Weights of a small multi-label image tagger.
Model: 1.33M parameters, 64-pixel images, arch convnext, norm rmsnorm, patch size [4, 4], widths [48, 96, 192].
Training: soap at rate 0.0035, 16800 steps, batches of 128.
Data: trained on streak pictures of flow and ridge fields, 22.1 epochs.
Rows from block 2, named by matrix and row number. Rows with one number belong to one neuron. Each number is 128 + 32 x the weight over its row's rms, rounded and kept within 0 to 255. All counts start at 0. Numbers have three digits each. After the name is the row's rms in percent of the matrix's.
# fc1: MLP up (model.blocks.2.mlp.fc1.weight, 192x48), inputs 0-47
# fc2: MLP down (model.blocks.2.mlp.fc2.weight, 48x192, transposed), outputs 0-47
fc1.16 097:166087080080107029124150123113147078126118109135093129123126128131133148117121150139146098030176143163114156115115158153112120123123203151125152
fc1.17 130:118126132123048103130120101115135082125215105130111113214115119182100115083108126049153103126106064131118124103122127132124129085126110149143104
fc1.18 122:129168145127145126135103085123089175152185125095107099124111124161145175193164122115116136155054086111084106193108135164138105119118071146068125
fc1.19 084:147073102114117038145171107110199095138125139127115102129124116118149154102108158126176101062178131163141155083139174127117131139101191155100143
fc1.20 086:111150129113156107135154094117087135119148109078124071134155156151146166180125091125117142178080081164076133159098167195140113125163071127072167
fc1.21 134:117126128119049101127117102113129078125211101123108110205111116179092109087100119048147103122105063124113117100117118126122124089122101144140101
fc1.22 099:085148119124173136160086188118081139156084077085113074141138144151077145130139052139129176164080093109106113162164146174145136139167114120113130
fc1.23 114:181084100109127054152168145136143123130100069124115123129123112142110147107092125115096091081154110150130140100091167116099125137127210151146222
fc1.24 096:106098102092089031142128149120148096144109170111087102121112100133134154119160145127185056092174168159129121123153104081112122144120158174141077
fc1.25 103:156119113157123130151124092107096232146138136173127120123133126152198081171134155100112163117052098077134090092116117150147108128124126144137066
fc1.26 107:115165113142149119128095123117063180143151127099120064131135138154160140192129120124110162153070103134076113170126141198146099116137065167066125
fc1.27 133:120124130128048105132122106118136089125219110132115119220119122184100120085110128048157100126113066134121131108125133136126134083129121153145108
fc1.28 110:140125162146099130171159127239115190123169139135131135081146125183173148115080126081128145156111104095122148136121115117140141067119166084166128
fc1.29 102:122173106146146137132097130099062203142130111095126084130126130151148125181132115131095170137047102101087123161122135196158092109144085147071128
fc1.30 085:156105093110098090142143097097164149113121171132118146119112100127120162148176187107149091040159138164140104071151127102150146127095214166121105
fc1.31 083:184145143142111157122153071123126203140165130112140156123127144138161160177134126098114103119081108095117129170080141182139086119082134115040174
fc1.32 116:097124135079112067145125196119142105172095169082105099127108127142104150104166121144169050139180169132159110140171116088085126131116171159148091
fc1.33 086:082145104136127075156134134120022130157122144087113086132141139155141177160131092129135176179096091140068105186161145155145146138148091120107101
fc1.34 109:114147146124121116132065128100095240155167163112123091116097105152167111156131130114135118149061105092121114156096117174138115119135114157045123
fc1.35 089:114114127074112041143151174107148107161101135098087113132105107138096159117165112140176044130172158153152140155144136118116131121151213166138130
fc1.36 088:133152147159094142183162134157148240143171123150135155072145140199175124100124106095137131169121100114109131150134136120139138071122165094146160
fc1.37 070:110123150089118081147158163077156134130081110103139125137109114122118151071136122128129064148154128154178136089076147126126111119142253144134161
fc1.38 095:158108131118086100136196103085162187128157167100148154119105106123156119116163169099146073110151136111167112078088121110122128128083212148076110
fc1.39 125:118131143130043103140127110115127076135218124133117128218140133182093132103118133044151108126111074130133125115131139128138126090132120164160104
fc1.40 112:135152132131076127150131084127103084153222149140115146138130133172113125161127141042130157144113077102129081103127117124141127146117075200167088
fc1.41 135:117128131129047107135123107117134090134220113132117119223125126183098125090117137046151106129112068133126128113131137140133137080133122159149106
fc1.42 090:132131147143096126181154145214125188116142134141126167073138120198185154088088121088123130141143097123118136146119109106130148063111176084154165
fc1.43 095:149166163125151146116110155093107220116126097125171131134108133136127109143115093109063112130095104122140128151107120208122124097174160096056190
fc1.44 077:157131105110120140111173101105117148099133145146149075129125150137137194169131123134112123125125121199110139152095199179153108101116093132015154
fc1.45 128:120130133125052107131121100117135082129218101132113115215117122183101113084106122050152103132107063132118120105119129132124129085128109149144105
fc1.46 087:118149143153072141160147118110141250159180112147131127066137141176167105095144097090146126163086095109096119149128137128133126068111145108115128
fc1.47 091:082145116096144089122097167097104115157110191092093060123114121158134173180141118148153108152146144187111153195124153159117117137126114144050096
fc1.48 067:089124091090127094131072128116126145116104205132094066126104113141113176156118129121189109130148131198111130148114156134120146148112107154027110
fc1.49 091:088155134118153112150105136122077135158110123095112057135148147154117162164135065133140180187084095132077117202145139186143132135150077127089120
fc1.50 114:133168114137148131132103103106075197150163132106123083126127136157164133192133130124103151150059103107089119166125134196150089117138074175062127
fc1.51 087:097133123064144060141143180104151092158066104092117110140110113133091173126141081152144067152151134171146158157144146140102152114125216147126148
fc1.52 114:178073087112109054144156163096133126130086077118133133122125129135122136099105136121110091080172125139133116096122141115100127129120243158157184
fc1.53 096:100094108137093083129153069126148139116168202150127094116109115137158160152118168095204100094114141163115121067136146100138126153087094174088080
fc1.54 096:135108118074108053144140178100163117149079134098102110130112098139090151112139116142151048120187151144157138126148140118093152122116226159144143
fc1.55 080:135065117144089106138184063125182154122158187149159138119118120137157138133134184097170115114144134137135144050124129075129161154082078169107120
fc1.56 095:142165099133123131115122101100059197128142103098133137120134130145131159185137098115073155133102085116092107183096132199133117119139120099052186
fc1.57 077:144138117157102124127103092092097207156164178117128118121120125135178178178171148100151117102091120096108124179101116160173077124086116144053125
fc1.58 107:184082106110114041148162134111148125131098089119117137129128107133123147099098143125129087057172127165129144094097159137111141132126218161143193
fc1.59 104:119103109081128043147124184106163085151069118091105093133118132129111133108146116151161053108184173161149139118164122118097129132119185172144105
fc1.60 106:128163094140147138140107118107062200145138130112128074130125145162149123203132126136104161133040107090090110146140140187159097114136084153088104
fc1.61 100:083094133092118055157159203121158112163101131077137097131122126130127128080154125133155063129183162121177122107173110106095122144117167178163111
fc1.62 097:168067127111107039142185111119166122138134107119102140128128112129140152095107156119142096051164131153140149083082163123123131128123206158137181
fc1.63 082:082165116107148097144111194075085124130066128082135102141095092134093156125138075154125075153104120150130143154166131177136108118171210120123153
fc1.64 090:133132127119132108116097117095119180139143238109111108125111103137158164194149156116159087132112126159120143171102132165136108130100100167032107
fc1.65 082:092087107132099066140126148116155145114134193084142082123105113139157130122145160119182052126149177162172140102158088116093112145098106198130091
fc1.66 099:145179127127144155121131118095087177119133103100139086132147136149148145185117104120084165155090097165089138185119180209151125112146077137066165
fc1.67 116:114129122148153151162119181124088212158109082159122082140149151146151082116095104116094196157053128094125110096163132160163114113157121139160091
fc1.68 112:126170116147152133128099114109079188151161135109118077129136137157174154195137131123111157151074108128086119172135132208158103121135074170064124
fc1.69 083:084151110108159093159090166109083104185074161124099049145132126135117163117118068148136116164087119120076120171188144137126087138134164112111094
fc1.70 091:164107110121095086136193136067159186124113163102158146116099107130143108126136163113130056118150124129152117078114120122113132125093241158111134
fc1.71 099:071172105126167111147087158108073127129094125098116051136125141156104126181110080142147133183089122153095129172170120176114098134155068152099111
fc1.72 076:162153114137111107129147110077112186121142123083136153120103136132154153147128159113116068097142102130152123129082124157121166122120227132045201
fc1.73 109:141171129133143142138120079111081194140171127105126090126126129160171146188146125123095148149065090106084116179122145188149107118125067158064138
fc1.74 088:108134098130099074132122134112125176164128217164110104120124109144136155181191171117166106076145130127149133122080090081148115121099121193135076
fc1.75 091:074167105127161112147096138103080135152092148086101040130129136153124163168129078140137160186098099147071125177134142167135118147134093138071110
fc1.76 092:139125139133094123134123128094132208160151206131120122115094085137161131177201179093160074085118148096152127129103108134134132130094157152083076
fc1.77 094:088147110110149098116105146088103122147112194084104058121109114147148183179142121143143101160131128179098146180100151167116111135128108140031108
fc1.78 122:120134142133046107144125109117132077139217124136119130219142136183093131105122135046152114129110076130138124113134144132138127089134122170163102
fc1.79 094:136079143150100085129195061121199155122167153128145142128130117120171136111118191104162105120162144132175133052067140100122128119084134147109134
fc1.80 126:114138141129047108143127107116128077140217119128118126218142135181092129106120132043144112129109071127133116118130141132137127088133115166162100
fc1.81 100:156175120133134141122091106085069197128139152107131117125105124141153148180147138116103119138074099136097125178129110217142098117106115140032136
fc1.82 090:175101133131079109122175067104164165135184138118137149118134136112136143140161168075136068083140132082149116122057133139111133132093178126063174
fc1.83 094:136141143155109144201166127180141205133165135149132150075137131206187134093117105094132131167128092111119136142134138101130137064120172074152121
fc1.84 095:095147130136147090161088151139075140147122130125110055135138153168118123185109106125126171183077113121085109160205099151142113133146065150119070
fc1.85 091:129082121122105047157144123138204156131112176100110136122131097135121136117159145097189070133163148113188120087136125072093129163090136180138106
fc1.86 114:071089144086124073157130221140126115168092139079122096133132121134091130081166114120140074144166143101180100144150128106101122140134156168187106
fc1.87 092:164069140120112120129185071139193166091165093130166116130149128138165143112105140113141137140098109144123129093028166117132112128102075119079172
fc1.88 082:128056138115086048138171063148195130141147163127089136119111084137121148130148169108201131091163133137152124069119126095108148145113107157121119
fc1.89 116:116100124075114047152123204122146112152077145095103104129120111138087134095154117139159054127188156135169117132154125094079128132122185158150117
fc1.90 092:075157081105174102145091183094073128112081126069113075133123129159093131178110079138139120162117121180123146157163139195135109134161139150096126
fc1.91 137:120124132132046106135123111117136093125221121134117122224125125184098131090120141048156104128114071137131137112132140139131140080132128161148109
fc1.92 109:140072153150095089138171066135194163123160150122120154124123088128143142125172157093191130117162138087172129077092127085117151145080098177145099
fc1.93 095:152074132161108083134207055116182178119174134127129130126146142129171122124173180092141103092135131111160132058083122119122118134093100144103153
fc1.94 111:183083090109116035144143140105142104132082082130121120126132118130128133103110137126128086047170124160119139095113148125109133135129224156151173
fc1.95 099:124088110104114053159134194119153126156094120106113091127136107139097128095156105117157058115166147105177118111186148084091123151124187168180135
fc1.96 083:081151110139139096158134148132043153165138149089125087133142127159130193163149103121136171159072085109075096201139143135149126142134072134114100
fc1.97 098:146082118163103103139188052099197170124168142129146126126147140126180133109165197101152123095148130132146118038107144119143124132091105149107141
fc1.98 091:085118117118156121161101203124110154167083038109109084143129133136090116093110065116101135168089097089111098113144141187142109137166151120144163
fc1.99 113:129149122154113138186143146066169191159144110157126153080133128215167112075168107129137101123154106147111110124157157111110125079133179121134193
fc1.100 102:158097090109124033139156160106136106141088065119138124128134121134131149111099129127094096079168121170124141120103157125101137133141220147157203
fc1.101 096:145105106076114027136142149102171085137096129115103114126110113131137130117131143143179057080191165182138143121130118126103134129116206158123121
fc1.102 073:120100131098114063157175157087182135136094125094146110131112111122145154068142158114131067120166137148172117091121142099138114132108243156136129
fc1.103 090:136113136159126099147115110092109235134132159129118091124094133155193079165172146109151097125053115085160114102122107158125071125112122143095103
fc1.104 078:078150109122142092160103141121097172131128172092105022136133139160170160151137133123133181185095097100089126130126150136135103131107060155091094
fc1.105 090:165084101119106031149174132092151115137101095115133120122136111126134156100132140111144091056169124148113134085123144094110134145120226165154161
fc1.106 099:175122129139111148130164050132137151156194113122158133125141127137125158190177119092125131118061104065078097164092163117125101122082105086093135
fc1.107 101:159091148146084093127192064109181164136192160124141125120129131117163130132154158080152070098143143068166128108069128121120126136081142144080146
fc1.108 132:122127135132046107135124106117137088129221115138117120223125126185101127089118138049157107128112070137128134110132137138131136083132123160147108
fc1.109 119:166091086101130043131136172107127084136080064121139125128124123141119141121096122140093087081160122138130134133105140143090120111127220127148206
fc1.110 084:136112125094131068127186100121116135110160084108126144133125131134118183131089118118124118132153116178115158162062134189115138120130135133035216
fc1.111 098:160106127117107141117195049121170164102195116145135109122141154131169140129139157095099152140114121119097129124050171156132110126078071114076168
fc1.112 095:171085109108102030143172102114171105137118124129099118124125113122155141100119164115146104031178127144129145076101143122115134127122204157135151
fc1.113 089:169087133117091076133170094093167149129129168086111142117101096121128150122162177114168073081171144133154104087111119112140124122113219167078110
fc1.114 103:171078104108114025150145147104147106134082097114117126128128115130119136101113145128140076058179136167124137098123149124115132140121225160147161
fc1.115 105:123164111147146138130121117115073195152144112100136072133143156153153136192118117130095175140061099122088123158132168208165101108150083152081129
fc1.116 097:163100135116127096136188114125143137128137061116119154133130117131109169090085136111081118098132102129106138101054157153140139120157201133129237
fc1.117 081:143075109131105034157171118096182135126104133101106129124118107120144152094142148100170070089170133125152134080136125081115139151102209172136133
fc1.118 092:187087123120096122126188079102149175129165131097123145117126142119139162120145172079101078071122110090123108118075139149145121139098178140071200
fc1.119 082:162062095100095054136197098119153116138157108134114132123125097135126169128111159120135113039149130145133151104115150137125140123131220154122180
fc1.120 074:108072109113144048151195132118114113147105073123131084136148141122140151084102096116116116124108090147085162118105159166136125143153201099102202
fc1.121 091:130136134141090126172167141098165224150156112147133145063144127204160112076141101094136108138130102129106115112142148112122122064117189108145174
fc1.122 097:103168097108167116126104157074110121130080162065111086123107124163113160183118095147139081166139128180119154182134130205114115136138128145057143
fc1.123 104:134150130133066128155129096120121064148216119147124137199150152186090119126119113047142145133106079117133095097128137139140127109133107177171095
fc1.124 083:091122094092118064137148138101126116128116151065113143121098110129125201129140158122162073084162140205132098134168137107150137141140216147091114
fc1.125 109:112170121135150125130084131117068182153149145094117063129122141162151154197138119130121153152068104123083107168125135195148101121135070164070112
fc1.126 090:125139120130102106128094137094098193161146215121123093119106087140141142200198157104169094099097134085133122173104102126132120125101110154086080
fc1.127 082:092123100072145072133112168093127115105074103115110102139104118137112151114095092154102085140158140206124189123156160195098120119142181130141182
fc1.128 128:122130133128050107135124105118135085131223108133117121219122123185100118090107125048152106131111065133121120109122132134130132087131113156150106
fc1.129 106:155135148156101126114121116080135255170166132110143155097123118142158130152180132102139097134101107131129126155106118189154115133127159141053164
fc1.130 081:149145144141092146123093068115105177142169169118155108124105136127159170172146155126167116093142114097133081146124141127138093116084103126000117
fc1.131 110:120154115141145117135109106131073185153161121136119045133143149159156137197115116128108179149071097114077106146136147193155114115152068154086103
fc1.132 124:117107135129163117140157250140138184159069081134156106142127145121105098071119093114102111130159138102162127097128139159108125097167166123180140
fc1.133 087:100132121075128076144106200093120132137075150066112094133082099144074138114155075145137041150139130155155137152150136129094124123126194145138129
fc1.134 119:145157177142084136124091109189105247131180128123124125105146115136139141137096114094136153147093115084115130185091081157168148099118137111104152
fc1.135 115:126137115145087133169148137053177213171151110154131138079133131181150091071176107113145097128134109146102105107153153118107117084132173139119181
fc1.136 089:131166127132131124130141104124064169153173123105128067130157152149155173201147113117133178136048109099094098163129162143145068115140068135101123
fc1.137 084:137094095146089065124189084106101148133175138075148137104106142140143161171204137093166080102134109104090133131063144119122091160110119131103171
fc1.138 086:148106105090110059143157168081144136121088091101110129127108102138078157127152096128147047109163130130159122126125132112103157126126238164135164
fc1.139 111:103135109147159144165112183130073193162114079134128077138140150152134120131112102118093208154046113078114104120148143161173114126153095144140092
fc2.16 114:111041076132132125165138132099129144112104146147083119255122100096131116124155139121162110119164122112157093133124133097112134143101151141120155
fc2.17 106:108132084038138128132129162183138150140142144100161050026157147127100127147083141151094150139085116115113117166117106128153134085122136119142102
fc2.18 090:197107158120110117174128192150100112159127109156142098126149119164091099062132107087095169148109062149134169103175135163135178132148102149077148
fc2.19 099:127059075123146120168145123110121133094095142155105124255128102121149142139174140107183120122149097122166100097136142096131144124104146133109132
fc2.20 094:189143114127174121170153149141148113131124106205086096243110140137118123089162148130116142128101062153137162157143132149120126130108094165096138
fc2.21 107:113141080041136134137134167184139147147143143101155053030167150132097136149093137158091149150091115117117124175115109133162138091117139121145107
fc2.22 109:179161192185103179098140142087122108124105107137102204163056141101171117116132098096110075139115157173095153138136127117100126106158103157122150
fc2.23 110:081089112141128136158183117115121098113156145173076164201137131118162104148154155150125070095189114144115077128142153119127108172131193162177147
fc2.24 084:145112094130166137136098126116114218126092166095135108215100116110123143133183108137232146119154148135144149152130109080145152138113121100094143
fc2.25 102:149161156161102110104175119161118075134105125112152129078219166180114156122099088133098179129100114155139115089126169125191135153152072123100135
fc2.26 089:191132187158107151138167181143115113153135120151124158169125145121092107078169099089100179143095111157161160124187152187143134110124114164058128
fc2.27 103:108144080048126127142126156176127141134145147093165059019158154115090125148085149156084150147090121115110115168110106130148131096120143116152115
fc2.28 081:152150192104128045108089096135125123129147126193089070131153084116185136143081116133140114111086109086161119136106111136095141160170100078165136
fc2.29 091:158124196180080154092169171140109076152110092143118189111134158117077115100130090085080135154115127170166145100147145168140108116152114163070121
fc2.30 098:080073084177148122148138134123140113149098160131132109180187127120114148118156132113176175121180088153155108061124158068131165174103112129095175
fc2.31 081:127080135131118078170144171127119068146123079161147129145179107139090123075158133092102143132162048115185114057158141148121154146161122167121128
fc2.32 107:131143139156148150104096133093141172126114143096137202161038113110160142122175106120209101124130205165115159133158111105076142140139117123132151
fc2.33 074:206169143135156170114139121139135169150134087182123091215080138148121157118117083119135133165108125125116195142092129174090150107143098128118179
fc2.34 112:186167178189086132157128170130122091116138097095152203078126140184088137098115117071101130137119155147154161081154143147155156144156120137088114
fc2.35 090:095097117162162165121099134072119146133092095131105156189053107076157128083183126136193072123171165149110145121141108091081145128135120142127141
fc2.36 080:158154224139113107082094087122130111116182113173102109089112097096160124165063120152119118136111129088135119160104094166087104190147147092135115
fc2.37 097:053167122166145132110134149108136071122087081133106194126104144103171153115177166092149086123175116151125132055133142112077142117151103173103121
fc2.38 090:078105092175102094130147115140141085133097115079135181113161134208121154119146119119151128136180097127146109029128142108167157170149120143083109
fc2.39 102:118137093030143133130115158182127174139132128104174072039211152139105118147113114172087149154101111111121099150106114129145119111130135129134138
fc2.40 104:132133099039154122145128118176132137159136148120157035078210137146093132147108092170114155148094081089117118156100119101145127124123126106136167
fc2.41 103:113147092055132136142120166177133152139148141095172068018176157119097130154097144161081158163097121113110104172118112135148127106130142127151133
fc2.42 078:160168204119144092100104090127146143141181119192096098131110090112187140160070122154148109120115139103143126182125097167085135167166139079160128
fc2.43 115:108133160217069147156145192098149072100107089114102227104142117129136127104127156107087114120129154166157133075133144142107132127146116155137137
fc2.44 108:143059114162137133182165157146141125148138139164107135214129136133062131097193165080132154128131094110190137091126138099121130117079133134080102
fc2.45 106:112135078040136128139131170184134149140142140102152052030167146127099125144089139152094148151082113115114116171116105129152132084123136119147108
fc2.46 083:172171226176105123103103098135133122121191132160125136082115106121148141178089135168113144171117130087139135146095111168115112210151151102136132
fc2.47 107:159106150153147133135114160097148160152147116146127183208058163106110105090160130078166142113119177122145188125152127154096164112117099138051144
fc2.48 086:175122101169162127151139146089117145145125153149126170213127156124101123122182137067155186080101141112152193111158141124109173125117088121067120
fc2.49 089:198181167127151145104119160091148134163101078183120124209087163116138129098158099117121124133106123161121210133123122145105152110158085155092153
fc2.50 091:167109178151093134142171192149108090144130120136131152138153156136065108081141082089097175141095101157165153094190143171151124117137115153057123
fc2.51 105:103102132155157158131107146081136141144095089157086182218054126087171137110162132149159075134170161158115144137139136111067118110155129157118146
fc2.52 111:048069114184107160126159114096127101085139122132079188177114127121166105120138131137139080106195140145117085106136136123136088154107181163153155
fc2.53 116:168104061094174095158135114128142151154104147131140076181170116177107160120150113093163202100096078110154144099164148096153153132100092103095109
fc2.54 098:067106129187152179137122140065127156113121121116098206168078136091177122118167143130175078112161189148118137122168132096090124120127150142128154
fc2.55 096:140133063113149091156146088118142148129106141132146071180175109164116173152151131110154186083087043107146134103140146093168134132102099083111094
fc2.56 100:144109159197076141168148183110107070127149083123109177142138143141091120090137148098073088157178101125176133075119133135118131143127162183093157
fc2.57 079:147116148155117128126115175132120095158113079134167123122168125156083135087140102069143164139179078131173130028142132152141163115170120170069120
fc2.58 101:049059092149141133157153119098133097104122138169081171211131132105159102137160163139146089094186114133129082114149147100125116137119178160143150
fc2.59 113:128107116168150168119118121076141157109084143116102184217069101089163118118170115140207099123141186156105132133155117088100124109100113146133139
fc2.60 090:159109201166090154103181168162100088167119122139145165138157163115062124106123068106095148148098124176165150106173151149154115124138106151071128
fc2.61 096:154137124181132152110107107080137165094091140110129204176055098125157142130154109091219085110122161179101154120127100102112120131103112139159123
fc2.62 093:082059076128152102170173110118132092112109150182098118226140137133148123130178170120166100109177087127162098112134152113136139137114164150156140
fc2.63 118:104125151180122173106115149088129108117092070134094230163065131090157125090147126108128078139148168160140145095131147120064143094133124147104135
fc2.64 114:138111123152125122169123182111157126143122107124150172147142136162079116096166131078154179103124123126170160058167121157113161072116084144033129
fc2.65 094:154153096158158126133132096101141160115101170121160163163095108146101163133158107079190194082082140150155184122146093113156152105071098087110089
fc2.66 096:152110176165108153148177169120130085154143109190108147163128151109077092085189147121094141147119096147172143110169147203101121124120144186089125
fc2.67 109:133174196179086149058158113117118102133110145119134205078151130090135133117114059108081119129077167178128132116137163116146110140136082116142109
fc2.68 095:178130183154101133138169187132120110144143121146135157159142138121083107075156091080100175137088116153163166109197140178141149129118114162053132
fc2.69 094:158118144116168131080091153109123123158069086172112155216082125075170136082143090095135121112117146144123155110146133110065156123155083135083152
fc2.70 099:053097110195103126144153131130149070103113110074114216113122137197133145122110117132141133122170150132131103043152146122153120132133132150085113
fc2.71 105:176144162144132156118137156090119136147104110139109184195054136091107117100128086117136134128079175159117196137167129124104125058098088129081120
fc2.72 103:082119108205114138179156134110133059127124093118112193143133149146112124090160170094108092145172106136162143040119159150126141144129157177110148
fc2.73 088:162100166119093116150170190157102097156131112160135110130172145143066105080142099094098171147110064151164146091183141173140132120141124170067128
fc2.74 088:151196119150149113125111140137105157156116166090163130083156122161111155122142105080162212109150104167133122048105141147098159122169115134056142
fc2.75 095:191163175155134147104131160111138134142120102166128165214085168117137114094157104106131131126109141163128214121157117139094155111124089155054144
fc2.76 095:134122149170095101115120134105149104132116119060168180068152130174083147103125084096141173113147155146145119058137143115185174153146079132069124
fc2.77 114:165105143155140131145128169101152142136143097141119184208068162140105102075161138078154139119122157119157180109155132148102160100115100147036130
fc2.78 103:113124092024143127119111155171119159130122122100165065034201148131101109141111110164089142147090111104115092139101106120135109100126125125129137
fc2.79 105:113137061113166075177164127158142120118085145152139092185175106165133155130170161099170149115137048120172126075117132103144161117142104122118080
fc2.80 104:115129089029139129123111160170124160130127127102165069037208145135104110146112108168082144157088110101110098145101112124133114104127127127133139
fc2.81 095:130108147183087139151156189122137084150133089138134186136133138134062115082141117089109153157133126137196163067172153167132146101134126172068136
fc2.82 104:104065063142131104186138138139129114145112105133123119182193117184111142107181137116164129139197046112146129084123145107160166155129128149121113
fc2.83 083:165145215098141093076100081130146126138163113175094083113112082106166130162055116139144128124103134095153134174125085155098121166151131085146101
fc2.84 092:193188170115157157081137131099110150182103107151150104149104126093134136105120072114121151134057166133112184152168138128112148128150045096127143
fc2.85 084:135163121154146104136132103102112184107097168070177128132146143154121178166164091112203144064117095154124157110174077067171134125129099123117115
fc2.86 105:156176138169151165090083130089138144116107119103118194120047126135155138130142093116199089109121180184076153127101113116103130126169100128170139
fc2.87 101:158125095124158099169192084144122113115116142174128074179161123179115124121196167113127144116105029104152140129147139147156128149107122125150068
fc2.88 095:151108075107176088171146117092129162115095153121138047213157111145106170147175137120178140092110054123146135126131119092153155148127117107136116
fc2.89 103:112127138174146167104105120075131163103117139091114200138040112100167115133147124122195074107135201158084138128147107098082116123136119133145149
fc2.90 115:135130159191109173130132141065132115116125119126103209196064142081117110101122094126123101122109190163125174105146131111091112090090092143100139
fc2.91 103:108146091053126125144129151179129150135152149094178067012158160113091129148088152157085154152097127118106111173114111131145126111127145124148127
fc2.92 106:139165079103163089131130115132121138125105124129165047119191111183105166137167110125179154087118037145128137106159117088173147134147117115118087
fc2.93 100:119129068129124092159165114147124113117104139141145095160204105174113145124188135111168177119120011131145122066143134126161126135112112137125101
fc2.94 110:074070100149141139149158114118135115107134149165088153241122125112173112139162151153161081111190132134121091151135151103128116152105185149135170
fc2.95 087:127126146190128171100120104086111144099125139075123180150072107090163137147141100118191077090139162158061118145159107076119118184112146107161141
fc2.96 079:225187179148122170103127121152104152161126122170139107159090142167134149111126080109120151147131082170091174146106124159101166138163098144092172
fc2.97 104:131124062126129098155182098164133120134103132149138107171200120179124162131169133110172191133113030130146125078147164119156125136120123133113085
fc2.98 106:162157181198088180106144131090123100092088105128096233139102129112177138125146094105113079132125150179098129125121150109113141103148108146164120
fc2.99 094:152131203152130155089112067127145121123203123147096127141102091102154136160073113180148120145143155111139139180120105172125079177118194094118119
fc2.100 110:077077112164135146153170118101129100112137131173078170226097126103164109132157163147137069119197135136132104142123138131106110143112181163147156
fc2.101 103:109071091144150147151131136091134170106107143131104153255082105107145131124170133140209114129160168116142127135145122088114140119107149139106148
fc2.102 074:042150130182135144107146121127149092123073094120110191139105168114181156144163153106196112127177101169137111067126154109097142129138131167111111
fc2.103 090:185169170170105121106163102164126075115120114105173178066161139184111138098109082107104159140115142176134146092161145142192116149150101135087109
fc2.104 082:220213170133118141074161124154129147132099144159160130158116154159115120121151091109137158117069111175128188114137139143116139130143075142070130
fc2.105 092:070074105154130145123145091116121092110113140151102112222116135126172113126168141143168087110195082132121091122130138092137118172081190150118161
fc2.106 100:159064099105152099153128138173116126172093116167131053161199088167098122122141127141128141164171033103123115117111123112164151155141110126137144
fc2.107 104:123096083114152091185137124160131146121105112135149090184187105200116147122185135118174143127175043116148130080128116119182153138119117132117094
fc2.108 103:109139085043135128133126152181136156139147143094170057018162154122096125146089144152088157147092120115108111170117108131151129102121137124143116
fc2.109 137:086052112159120154153150128091133112096131127148071170233095114106153092124148143139126056112185154128122094135119134127105100127121168152147147
fc2.110 111:137068083148144124207161137088150109125105101184076128224123123111117104103174183102131123134136087109169136115122123154104143110109133170159115
fc2.111 110:148074091101138088164168143158121131141107132170120080159191094168099137108186155103136152130143035107174118079137127133150144124101116150116079
fc2.112 102:091063081115153109158161130131136129118095160165102080246150125131146137137177142130181120116172084126161083106121154112133143133129161152122157
fc2.113 094:053087072171142127145113158108168092144076117118124121160153142158128136119175143108182139121193087134162123058145144080143166133145126160086145
fc2.114 097:068058094148147138140137099084133105088114140153085153223098125097160098132157146138171075106174134137120092118131141089118107128090168149142163
fc2.115 085:164107195156098145114172173126097075155116095164121155155141151112088102082140091088070152139104103153165135101171152175115117121143106170064126
fc2.116 113:091077102152126138170170138131139047120104110182065136179146146137154127124173178121116085135189079138144086118127157126111135133129155184166139
fc2.117 071:051118098160125122135139105113117117088091129113141143192148162126176134154172134151216107097164065158141127098166135079159114139104172152107133
fc2.118 109:103082095163113119179160151140136094129132093145117139174205146195119145120187145127143134133186047135159110081131162130157142158133147169115141
fc2.119 102:107039086147148122183176126114132115123105144164107097247150112100130134126142164116153111124173107127171116117124135098134147172103154142162146
fc2.120 090:133077115175131150154157107096126095089086097178098143252116132120161122111147142116127060128157075133154132126093137119083145121128134145155127
fc2.121 083:143144235157115141095108077130148124104193125152106126124104096119158135162078119180132118135134143101143114156110095178117084201118163092124113
fc2.122 129:129103149162115147159125160078146126137148106128097209207069153094102111095151112123144111129105180143136161104178139130094123080088132162065138
fc2.123 100:115116103027145129118131146170109145136113129116154056064225144119103104146117093177094131144089103093117105131093114107132108099120123113132152
fc2.124 093:073112090179125142161105152080153136160135096143101159227094126125140147115153128100177113136182111139165142079140132087081148145088141127110178
fc2.125 092:184127189153107138128151191122116094149147103130131162139111146124078101072139086063099157124082130158140169110185131161116150107117088140055132
fc2.126 092:172121152172121145110087165134147134158119117086173160075139116186074156107122084081151186127173140159141156073134144146156184129147108132067127
fc2.127 116:111096127186138167166158136070132117110113106155090205224086127078141138105154149122142093124135170144158142123145149120078126081088124154132118
fc2.128 103:113140089042133130145129158184133151144142147101170057029173149127096129147091139160085149153088111112113118170111108133153131093121143122149117
fc2.129 126:141141171222051139175118131097124096078145124094140198102119113154104119125123128113087135140173136127141121069126125147153125179151116156070142
fc2.130 095:135106104155156115175116164134157114177072097113139122161157129160090139117166140057150142140158066109170136055113169116136195100158123151096114
fc2.131 082:202112175135118146132172176153095099172114132158131102160160149119102101077147091075099167138076099136153147123196155164130138116133076145083132
fc2.132 133:126154159210083143112113161091130108078094104115096233109112104145170131123141118111125090109130187181101114117099146117110109109148097125167107
fc2.133 105:096127149178124169103099149071123119103101079109102226129060128102136114102145108106141088113140172164118138084147117107048128098151123121111134
fc2.134 113:155192156158086063167079149093093101133132127146139154075165127110161126133150149121091119129116110102135112104119161129106167162202079107159193
fc2.135 096:140139190185109150110099059119131098091179136121095143095108090114136137153077093184118120157154145096116118137097103165139059178108173096107120
fc2.136 075:184130140132131125121128137169100097192101106174144058168123109143088145080135098097112164144137022149116161125163152149130117140140111141070137
fc2.137 107:173094097162123143171141108124134131124179148127152089195121131210095134102149130131158139131184049129146166106119095123166124181084169153128137
fc2.138 095:054111132217117188122148138082128111119125100118091191133088133101166117113146153140148073112196149161105134120174129101125102146111168156119141
fc2.139 104:156174202181086163050153124117116106137113135119117181088123146089129116121108049085090107131082137180108132128126154126145110146147077131135118